config.yaml
horizontal_flip: false
encoder_activation: "gelu"
encoder_mlp_ratio: 6
encoder_depths: [2, 4, 2]
fusion: "cross_attention"
decoder_fused_qkv: false
decoder_cross_attention_every: 1
decoder_tie_embeddings: false
optimizer: "adamw"
beta2: 0.99
epochs: 62.0
final_lr_fraction: 0.05
weight_decay: 0.1
Rows from block 4 of the text decoder of a small image captioner, named by matrix and row number. Rows with one number belong to one neuron. Each number is 500 + 40 x the weight over its row's rms, rounded and kept within 0 to 999. All counts start at 0. Numbers have three digits each.
After each neuron's rows are labels from the 100 texts, of 14848, where the neuron reaches its highest value: "fires on" is the input token at the peak. Only what is clearly more common there than usual is listed. The data: larger renderings of crowded toy scenes.
# fc1: MLP up (decoder.blocks.4.mlp.fc1.weight, 512x128), inputs 0-63
# fc2: MLP down (decoder.blocks.4.mlp.fc2.weight, 128x512, transposed), outputs 0-63

fc1.130:500500533452448500500591500500549536464500454538452572500532566500414500500500450571419546500500461451559440553500412500500500500440401558569472458500500462456478556450500419500500529469463463
fc2.130:500562500500486500564500564554500500430500500500500438541559500500526500500425610519546500562500500459478500500422481500531423548500554500444500500500553426500460549526462500500500545500500576
fires on: "candle"; "purple"; "bottle"; "orange"

fc1.303:552458533583500584500533500500539500500500500500415500500500500445441500555500500556460531443500500523500500431644554561423459457500535500500500599500500438500500500500500500532382500536500453
fc2.303:475500500500435500500500462500425500534500564500500541600500500453500500500500500471500500500489500500500440500500592500500563500435500530500587500500500500500438500447552500520500539500500500
fires on: "a"; ","

fc1.63:419500425500500408500535500536500581500500500500500500578429500534500384541618557461586500500550526500500537500500500500500500460500500548500445500473500500500500459500548417402548500582559560
fc2.63:534500525466500500500500500500500441477500469500500500500500429430462500469455500619461469552418542500544500500500500481535500500456500451564500526542500565500542500500500570500582549500500500
fires on: "orange"; "brown"; "bottle"

fc1.418:500500408500500500529545500500548462528500500445500546500500500445500500500500436500500500500500500500577424500557500500443554500500440551500500500463500553574445500500500500500430500500500430
fc2.418:500500443424481500500500500500500456500500500534539500500500404542459500500500463500437500438500500433558500500500459555403500500440433445500500545500500500500500445379500500418470500552500500
fires on: "orange"; "red"; "of"; "blue"

fc1.395:500500532500500500500453440577555500500576544500500500500419500500500579500445500460500500536500541500500500414555534439500363450547500500500466500436500500552569500552500453449452537500535500
fc2.395:555582534572556547592573500500500540569500500467533500500516441467555421447441467500500500573500500567500500553500500440544500464592442467536500500500447417443500517500598500521568551456500500
fires on: "ice"

fc1.234:535445443500414500541500470531465500429500560500500500460442418535433500457467402557548549500469500469469500500500410500500544543449500500500446425457500500414500500452500500532500500500500500
fc2.234:500500581458472461500547484459500500469500554439500500528535500399500500547536500445526474457539465500564457500545500500615526500534500573500527500542562535500500500398428531542462456539500500
fires on: "pink"; "teal"; "dotted"

fc1.266:549439500429500618456500500533500464357543473500500500550500403467500567481500500459500450500460500462500570500500478472566462453500500522552464476474500431464517500500500500443456500500500417
fc2.266:500500500557500452500500500500541500567500500500489577500454541500500565500419481500500558543471500551442468439466416500500607443451541520424563456414538470500500544465500449500500500470562571
fires on: "candle"; "rocket"; "<end>"; "green"

fc1.96:449402399500500500500500558568453533427457579518556500500500500500500586538500500500500500435500457418500542441455448474500500500438500558470500543534441500462547500500500470500500425554564463
fc2.96:500558454500500455485466539558500594500500541457557478543500500546579500558500531550500548500500500453463440500448500500518500500500437453500500500500500500500500532500500560545557476438500572
fires on: "black"; "brown"; "yellow"

fc1.280:446452538432472500500576471529527500470530500500452500541466500500500403500500475500454593500500500500444500465592500533500500553500500546500500500538518412500432500547554500442500539500539555
fc2.280:500425538500500500533500500500448431500500541500586500500409462461500541583553430576438500500566500500521447500500596423500440480574523500500500500449460500500500452500553551500461456500548500
fires on: "ice"; "to"

fc1.120:538500467534379588500518500500500528565500529531442500500500543461579500446500500459464631500427545500379445500550500466500500550452551533500436500500532469500500500500546408500403577500565433
fc2.120:500500500433500500500549445500469438500538484564536500466430517573570472587526500500465500447520500500442542500500538569500445448500554471359500500452543500500542500552500564500412446548500558
fires on: "ice"; "yellow"

fc1.193:500500500463500500500557463500500451500500454500500500554500500500500460467437500500419500435500500500500500500536537436424407551500448455526500500500500500500531500534500500500500500500461500
fc2.193:514443500500500500587500549500500500500500500461568446500500475500500500416500500574461485567500500500449441500461500500444473500556500500424500481446524535432549500426500417500529500500500500
fires on: "red"; "orange"; "yellow"; "purple"

fc1.202:500426500500562500452427500500531500407500500459581411575440500547500500500528500500567500500500500531536500500546435500432557426545500500452560500471469500500500500500500500500500462583540500
fc2.202:537500460500500519500523500484500569500392500500424500516460441500500440500569580467464500558422500462540539500500528564500500570500500500569500433500573500535500445500544442427579457554521525
fires on: "pink"; "<end>"; "red"

fc1.412:500500423500500462500500500526530423500500500500500500463500458462472500500500543500500555500500500442611500500500500500580405554432561500527500381531459539600440500500584500516455537500500500
fc2.412:461500457500441385466448500593500500500500500557539433500467500535500500446500500539427500500500536456441500500500500474500500500500456540500438551500553500500500500466500500500407464500500467
fires on: "black"; "to"; "purple"

fc1.376:500500520431500572500539462500500448500500465500562452500402500569500500544448550556500443500500500528525500544455532500444532500500500553500408500537468449500557537481601500464500543460500423
fc2.376:500500458500500500555449520459430500500430536463500455500576524500500500463500500537479442500500474500500478442500540489582500500470471566500517614500405500439488500477460583500551500500500433
fires on: "orange"; "yellow"; "red"

fc1.422:474500540500545541457569458608558500538500539500500549390500470500539500500500500500500558500542450451432453500500500500430531500500543576500596500500500466500449385534500523500500427541564430
fc2.422:500454500420523522563500500552500500430500500500552548500476553500556552500500551522393418432449551500543527500500457500500500500500500500516545500500500551500500500450500500561576533500500433
fires on: "ice"; "left"; "<end>"; "glossy"

fc1.201:561461535500500500547585500554500571500463500527542500500500500500566500601500475581500500531566500466500500541534500500500541565500500500446549500500500526500546449456570500500449500547500500
fc2.201:439500553438530500500500399500500500500493582500476500500500500576557478563432537500559500437434500531500500519500500500500474527575500500460500475470500500500500533462455500500500520601567517
fires on: "orange"; "yellow"; "brown"

fc1.129:550549540500557551448549477500500480436547500500500523500500500553458472500500431500565567389537556540526500500500500481468500500500500544450587466500372500542500556500522564500500500500573500
fc2.129:550444472438487537500500525500500500621453500500560500457500467500454500463500525500408500500462460462500543500540500500537475525547585480500439598444413571500500500500500550500500543563500500
fires on: "red"; "purple"; "pink"

fc1.94:446476469474536538465540500445471538453500528500452566536409447500500547500440500567500500548500500500500570466500500500420500500500500578429521542535500557432500500438500569500500500500575470
fc2.94:500500572500538447544470500500457561500431500541500500500530570500533533538500525500500523500500465587500479500500550500602526500520467528500466548436555500500467518500525500500443443500500500
fires on: "candle"; "lamp"; "rocket"; "robot"

fc1.360:500434455500448500528543500446523578500446500467500544500411500500574500470532500564500500466546569406433500473445500500437500500500463437536500500500500500456500500500444500541531500500500469
fc2.360:500555630500500437500500475500500500524584500393451607500500455421500500500500593500543580557561408484500517462500500500500500500457441500459500500500500542500542500526500385456460500500560500
fires on: "a"

fc1.490:454500532396500500500532547500500552500540500500500539443472500500570500500500500444570500566472604463457470500500562500500448447500500531500456472500446461454500553500500500500500500500500453
fc2.490:500450469500500500422500500500571474455500461568537500500500500500451500472459559500500500500546500500500472454438500558500574500553539500549500593560564500500615474472573535596500500562538500
fires on: "white"; "grey"; "<end>"; "teal"

fc1.72:545463500500500500500500462457500563500500534525500529540451500586500500471500500500457500547500500414407541500500500500500500566500500500500500500500533445568564500558500560464500541585500500
fc2.72:500500399500412500454562451454500451500500500500500500500467500472561453500446399553433500553568500500518500455500527500433500532470500529448500500562563567481500573500500574550477500533424500
fires on: "pine"; "hammer"; "truck"

fc1.444:500500500461500551500500568543574394500500500500417500500500500529419500431470500500559500548500500554449576500500465500561558500558500567539437426500500543535500455500457500451575540611500426
fc2.444:546546500500430463500500500500500457444473601500500559433456549538500500500500500459500500544500522459500500436433517500466500564500500500500500500500500439482500500536603500564450450500500500
fires on: "green"; "house"; "purple"; "pink"

fc1.475:538440521500500500500500530539569462547532500500548500500420500582500549500500528500458455417500443500500500450581500535500539569500456445529500500500453384500500534500500500500500500552470467
fc2.475:433500500500473450500582398434500500544500531500500582558577588538568500500500536560500500540500431409575500548500500500536533528425500407537557500500500398526500419500450500442462540539500539
fires on: "pink"; ","

fc1.373:544500500500424470462500500500500417550537466546500500500465500547448500500537451500427433443500500500500547500525556500444543500538500557500458537465500500500500547443468413500500500500500480
fc2.373:522500458572449561500561439500470500500559582500547500417500500473451500500541396500445574542500406500549500449500500500425542450500500500518579602500474500466461478500463539500485456519500500
fires on: "white"; "yellow"; "orange"; "pink"

fc1.248:468500452444500500597543460500500500500500500500524451500500440500500543452500500538500577474444500468500500500574500568465458500574500500534500500500457554404567500500472500500535500561500500
fc2.248:559500475500500500500453541500546500388536500500438461544500658500500500473500545500500500478410483500451500500500500500500461540438593547566500500557573500500500526500562500500460500500535571
fires on: "<end>"; "and"

fc1.47:500500451469500500500500500569500544500545537608500466500500557500500547451459584587384542407466475542500500500540500500500558578500500548500456477500570439585574500500500536560500500597500500
fc2.47:578500500424500500500422525541500500500500594500557500456500500500548500500500515500500500570570563439539500459458500500500449563465500500468444500500500500500551429427451370500406432446470555
fires on: "ice"; "purple"; "matte"; "black"

fc1.348:405500500500426500500500500444609540427500543549500472500422500500525469600500500470473500500500500500452556569500469468552500461545500448500500500500500532500546500449500444473500452563457434
fc2.348:500500500565463485500500500526447563500500500547546594500466593465525566500464500500500544477533500440500541500528543472434561500500606580500572500500463562545544541500467500534541552451500500
fires on: "pine"; "airplane"

fc1.301:435566435546500500500582500500409551500530435544473500432435500500398523466500531500535575567453539471500534500454500500553528427557564500500500453434442406470500500449441441500500500500547500
fc2.301:529540500463526445461500500500500441500414500500547500500500500500560472451500500500518500546565431500416500462500471500500500500422463434500500416472531525525500500582356500450500585500539500
fires on: "<end>"

fc1.49:560451500500438570540500352500561500500561500454560440500552500500540526544500459561500418442500536500500573469500500500500528500532500500564500438500500534539500546500442500500446500500454463
fc2.49:500500610500536571500462570500444500541478534500460530500500500474449536536500500444449573438500467427500433500396500500500537500537458384500500500441500500500500477459500397500500446500500466
fires on: "green"; "yellow"; "grey"; "white"

fc1.379:470449439500500500500552534500500500542500500500415500500500553534500436533500466500500500500433551500500500500500455500534552500449450550551437500500500385544500464500500570500500456500500398
fc2.379:500500500500500500500540549546500534458559463500541552427500587533456593456500500467439369566547500530551500500500500448534543465500467500423487460552500558479456500441500500500557557500428533
fires on: "ice"; "to"

fc1.325:500500500500500500477563426551500473500500413500500554500500579500528469450500436532465564456500500500500424500533544550561500500500500565500500450541500500583443500541500500500500542591542500
fc2.325:527451539500533500464444562527500500500500500487500562500500500567500518500500500500574439533544500569557500351500500529500542500500500549447500537500468500529575430500500458500451534460500500
fires on: "red"; "orange"; "yellow"

fc1.394:500500432544500541500550500500424544439500500500500542500500500392455544410500500464538455456500564500526457553556444500521500573500434500500553473500500429439500500451500565563500470453581500
fc2.394:500555479567520500549544500500566462500500516532473500571567460542535458452500500407475500410500423500500500469500453468500472527500440448500477526443500448566533464523567549500478556500412450
fires on: "white"; "blue"; "grey"; "teal"

fc1.7:473500430474500500449500500455500449500500461549442500443500448500428500382528548500500449500548500431500530500529566500455446538500500500500551500477454530500524447500500500535500431500533544
fc2.7:500380454477500500446500547565500500500440500471500500446446500474500500500500500500500443451500544444457500456500500483500500500523500466500500500500365521500467500561463500554500500443527482
fires on: "<end>"; "house"; "sofa"; "snowman"

fc1.503:574500477500500555500533500547500500500500465550550533500500500561500500500500440500500440500444462500585500500547500417500458587500500500500596500500500580440425500500500529545533500427500500
fc2.503:500590560532439460528536500447595500500500605500500500500549432500522500500439452500500500500532500500500463466442500500500500500500552500531412451536524500500467461521500548450500500548500529
fires on: "white"; "grey"; "purple"

fc1.480:500560448527413532500500586500500500500500560500500500472500533569500500500500500500571500524500562500577500445500500547500500500428443598500583471500530500545456461529500447471500448500500438
fc2.480:500451470523566500500500500500500500500500500500558524470500500453464500450529500500500463500449500500423382618500419500500500536500563500553424500486500484377500509500539500546500500526433528
fires on: "ice"; "the"; "purple"; "white"

fc1.217:500455548431500500466597531500585500500500438500500500500539534500500500500500530500476500500398500500533544529500429520500500500500500500500451547500500478572442500500500500432500500570500500
fc2.217:500500529451500433500500500500500481455500500424538500500500401500500500500542500468500500548500500536463452500587500528476500532500539500500584500552552547500562538500532482500500559412537540
fires on: "white"; "yellow"; "to"; "of"